From a checkpoint of a small image VQ-VAE.
Model: 2.87M parameters, encoder arch mobilenet_v2, encoder norm batchnorm, encoder widths [32, 64, 128, 256], decoder norm batchnorm, decoder widths [32, 64, 128, 128].
Data: trained on made-up road signs on poles, 122500 training examples, 7.9 epochs.
Rows from block 5 of the decoder of a small image VQ-VAE, named by matrix and row number. Each number is 500 + 25 x the weight over its row's rms, rounded and kept within 0 to 999. All counts start at 0. Numbers have three digits each.
After each channel's rows are labels from the 100 images, of 14848, where the channel reaches its highest value: "strongest on" is what is common among them; "lies over" is the class under the peak. Only what is clearly more common there than usual is listed. The data: made-up road signs on poles. In brackets: how many of the 100, against the usual share in percent.
# conv: 3x3 conv (decoder.decb.1.1.conv.weight, 64x64x3x3, each kernel summed), inputs 0-63

conv.41:488498488494476485527498526488505494511487512463491501497518472532558445511478444520498518520481487473481527494506496496481505499533516500499509462444447494515486457484461479446486537467501504
strongest on: black face (38 vs 8.7); ring (36 vs 3.6)
lies over: face (68 vs 24.7); symbol (31 vs 2.2)

conv.36:490492500470485494495508501499500488483484492514472521483547486478512517506509470440493540510528498511509486504516491505473493504519476437517501493496434495521484515505520487511463395500513517
strongest on: white face (36 vs 8.3)
lies over: face (89 vs 24.7)

conv.29:481532490502476515515492516503504513489523502450487485486487516527536532507440488482499507486478498462530452506470490508503477503555439489516519496540492491501500536453494478532506474450495466
strongest on: black face (43 vs 8.7); bar (26 vs 3.4)
lies over: symbol (56 vs 2.2)

conv.34:527511502482493510500500472558501514422455524442503494476479487523508495517469493476500483506504484515540498490536478476498517552503470511470552501503495501485470477484514456489505540487499504
strongest on: red face (75 vs 8.6)
lies over: face (100 vs 24.7)

conv.16:470468468523481491509517445501490472478507507509493499488506477506534543508493483514496500498499511493472496507512427510505522506472515520524510497460523447530483492482493476569489454450492469
strongest on: white face (46 vs 8.3)
lies over: face (82 vs 24.7)

conv.14:497460514524493524503509512482487523477521499478453503477575499519495506459523455542514489488523498503562502501456499491448517509543470484524492511514475532490541510494476525500506481521496495
strongest on: white face (37 vs 8.3); ring (25 vs 3.6)
lies over: face (53 vs 24.7); symbol (47 vs 2.2)

conv.55:478478504492506483477496498496517440484486514526474507495476515535472589519465474524485507472540491489479496498535491502482448497480482517523499512501476450510479480528479497458492496456508511
strongest on: white face (29 vs 8.3)
lies over: symbol (62 vs 2.2)

conv.3:501446523482496494465493493505515515504455504519495519497521509539538476480505461488499515492492485454484507500515540485489480504466538447518505459506431503488499498424500504499505502470479487
strongest on: black face (41 vs 8.7)
lies over: face (78 vs 24.7)

conv.57:501510511502500400503486492505515496490500503515505396503504488514509510495498495487385504494503506505534503511518512512503505503515506504504493495494500504493496500505508499503494530506487512
strongest on: red face (51 vs 8.6); black face (44 vs 8.7)
lies over: face (100 vs 24.7)

conv.38:463429492494493487462492497499485503506489486529487504497507498552461527500503501465510513540504506485525456485554503496481521508443479510505486501457515523522498482530446474517486458525492482
strongest on: white face (43 vs 8.3); pink face (25 vs 8.2)
lies over: face (78 vs 24.7)

conv.46:405493518498491502421475493509503517509513526488496504479507562494441479516494492528511525509494515520482498506483500492550481502524506483512480501500499504512499486497513466494545475526473483
strongest on: white face (37 vs 8.3); heart (35 vs 3.4); cross (33 vs 3.8)
lies over: symbol (85 vs 2.2)

conv.33:497503536498496498512505501504491488495471460482487510495521478486477486503473488467488542507466498492531470511503476497509476495494543442496495482519467474492498509532490500523508378490520496
strongest on: black face (37 vs 8.7)
lies over: face (67 vs 24.7); symbol (32 vs 2.2)

conv.60:509475519490506490502480527502500511488490504463533478483539520480484434512501523465499522493474491541509504505536453491491502510492482515493529505526489556479528542515440530475503444526508475
strongest on: white face (39 vs 8.3); bar (30 vs 3.4)
lies over: symbol (87 vs 2.2)

conv.25:478459516464502483452519512561464519473495440505482508499494505442499526529524487483488512521514508477516514498520493505489483446511508459487512491527499493464491512484507522462491531493511558
strongest on: red face (80 vs 8.6); black rim (25 vs 8.3)
lies over: face (100 vs 24.7)

conv.48:472472445474484490432531487495482499504476491463481477504535490518516493470476475549484479519492504441532501488463479501509549498492482496515471516499463490513472480519510487516512553488508501
strongest on: black face (51 vs 8.7)
lies over: symbol (68 vs 2.2)

conv.50:499510492501598502515491525448436511513514530507489508451465499519506522486487506501520481518493566477489513509505527487493499498491491481511559491476497498463474517506501487494500536495500502
strongest on: black face (57 vs 8.7)
lies over: face (80 vs 24.7)

conv.58:502454459500489498512495500490502531507471475483507498514513475546475431478471464513501506487478491522504455501516483505524524496540492533495499448492493517508488536461448488553468500526480494
strongest on: black face (33 vs 8.7); cross (30 vs 3.8); bar (26 vs 3.4)
lies over: face (66 vs 24.7); symbol (32 vs 2.2)